A small contrastive image-text model, trained from scratch: 195000 training examples, 15.8 epochs.
Rows from block 3 of the image encoder of a small contrastive image-text model, named by matrix and row number. Each number is 500 + 25 x the weight over its row's rms, rounded and kept within 0 to 999. All counts start at 0. Numbers have three digits each.
After each channel's rows are labels from the 100 images, of 14848, where the channel reaches its highest value: "place" is the part of the image that holds the peak. Only what is clearly more common there than usual is listed. The data: procedural textures in two colours, tilted and lit. In brackets: how many of the 100.
# pw: pointwise conv (encoder.blocks.3.pw.weight, 256x256x1x1), inputs 128-191

pw.207:506499481473523585490516524475476526490511492504501495503459493485477485491535496473419509487461503445503473495479496513503488491507470531497502481503473489497484497529491500575487509489504488
place: top centre (33); top left (30)

pw.243:490462483519494488502513511504500475508520510515510508508488536513524504490513530478502478500514558509517515451496517512478531508503472503486498498496478501520495514504489514506509520516500518
place: bottom left (36)

pw.64:483476468530510531491464511524476473523494466461466495535512453489473513484477506529484521486460463461515457486501525502521495500464496473496480497497550462518492487483492518462496489473568506
place: top left (31); top centre (28)

pw.11:508462518507488478483494480457495494512523507507496500505498482508519522502439528506523489498455518480513496495527517500522524500514539508488518484516466511470506466461462525540317500518487492
place: bottom left (41)

pw.204:487490528559474498505517505490432512523479557497504481499519465523511544498492473530470522503488529495473502534530487514516518506535513513476474532474473498512461501504518513500494514500434463
place: bottom left (32)

pw.242:471520481517513524534499485492514481522469494503495491469486466553494468533467496529479521465500505504493471513507482474499486468531499520518482506480513498513483524533506480487485503539555469
place: centre (41)

pw.148:499542471459464507522535531501494518479524520496499484485459473480507457522536490520500461518491498498509531477497473475473505487507491475490475498527488527506527548487491493541486496482520517
place: centre (49)

pw.4:516475487486492503511516511481513501518522491483472526523482455506512492516530533523465471487539538495498466527483538463483521509476485519511463553440513454503488506505510497492490521503483493
place: centre (54)

pw.177:472504480489510380509507461492482514492520504497509528452525492522487484483487519501581499493458520509494490500476466502488521505489497504483498521505480489504502501500475527434509500491486501
place: top left (37)

pw.165:505495487488454505488535566542499534407481535484523453505506466532506481461512519451516500518517489541518475498425507479472481486525498503542504486486519458497481504488494498494526558480531491
place: centre (28)

pw.217:507529512530511468501472505505492532534475520509484471473477539498480500514514493511536510502492502477489476472469471447530509533477536543495495500545517485528526488477514458522505530472510506
place: top right (36); top left (33)

pw.210:470485489498515440480507452509471473479538505506488524480551499454546490495487496487489471519466453484502486531485473503494510497464525508486511488499482488503492512455489509499489477612534494
place: top left (42); top centre (29)

pw.172:433466484474475486507500497516483506510478509494518457517465484484493486494512488510467486499517503499521509498509489521521488435520524478546529451490495533523487527475471466500517489491510497
place: centre (28)

pw.253:530443541503454480508487519485523496444508554475449466475468512483490500513484467484496464512495499486509462530484508545493514510472531488495486521502480516481474492523536473467485521454556491
place: centre (63)

pw.189:455510524504487486498486528566486489421502478510503457489537506483481533492477494459443502472472470477527520465499474463522483495476518464510464513506503494511467541480515469458537470460485515
place: top left (36); top centre (28)

pw.94:521462514472499493482505526455528470526560516483515516515524501481486528501482488518460501518505529509483480498522524528473444482487511510479559524457486488516531530519479442513494483473460471
place: top left (28)

pw.163:475478510513471529504462522497494542480486507521530499531518535507494479472491462491527527516496562528443508514474522487478525488531542497471551534474508474501504464499471469490521481482506465
place: top left (37); top right (29)

pw.48:509477490497517494497460525498495461490506505492483484487481507490488486484483507458508525487510506498517494500492508489480537505472485506490506517502532535505511473485513503460500481444473495
place: top left (41); top right (32)

pw.109:535541500471509457475489512516513484477525478494472499477501517481524499508527493480540463503464502482486502481512514479481483513504488499574470502507510507487509520495493470529503511486491549
place: top right (28)

pw.105:486520511480493520516465514531468461518491510485464527524457504492487507441509523490500503488477538510502508485457457547437493505488506533518520510535482469492544532511499502503518511511487535
place: centre (27)

pw.193:473500420492520502519508548483515466503486483545497452486492519534538498487556460490516474525493491486530456477513506465502477514482502493463536496511483521488511473561501487481522445478488512
place: bottom left (28)

pw.139:504473517516500500507498473488507467471468492492483544510526493495479496559518515509504512533510501502470523464496536509529488475457503475455438487502503503498533508507505499487520461476486517
place: middle right (46); centre (31)

pw.186:527524552472491484510487527536470517526523478458529490475499481536443487499512523519508527513543529461477531492454486517536501528514513481491521564518486490510496490464478502482482482524507495
place: centre (29)

pw.65:539495489490504490521524522490492512440492473471491490496492483517485475482508550509486532526495509464493515492506548475502507520471493537511448561507523499491471499474500509506498497518513491
place: centre (54)

pw.107:478507511465471500495483519464462500498487528501497510498456496491485458481481510499486492473508501513465487513517510456503502507481529518528519478485496523505473482482498460499475462483477517
place: middle left (34); centre (27)

pw.208:488492509487502487485499510476480496470494509501502491500492498514486468541484510460486528510488502514496511492498515494485473512498496486520520484506478516517507526511512493481524513498494491
place: bottom right (28)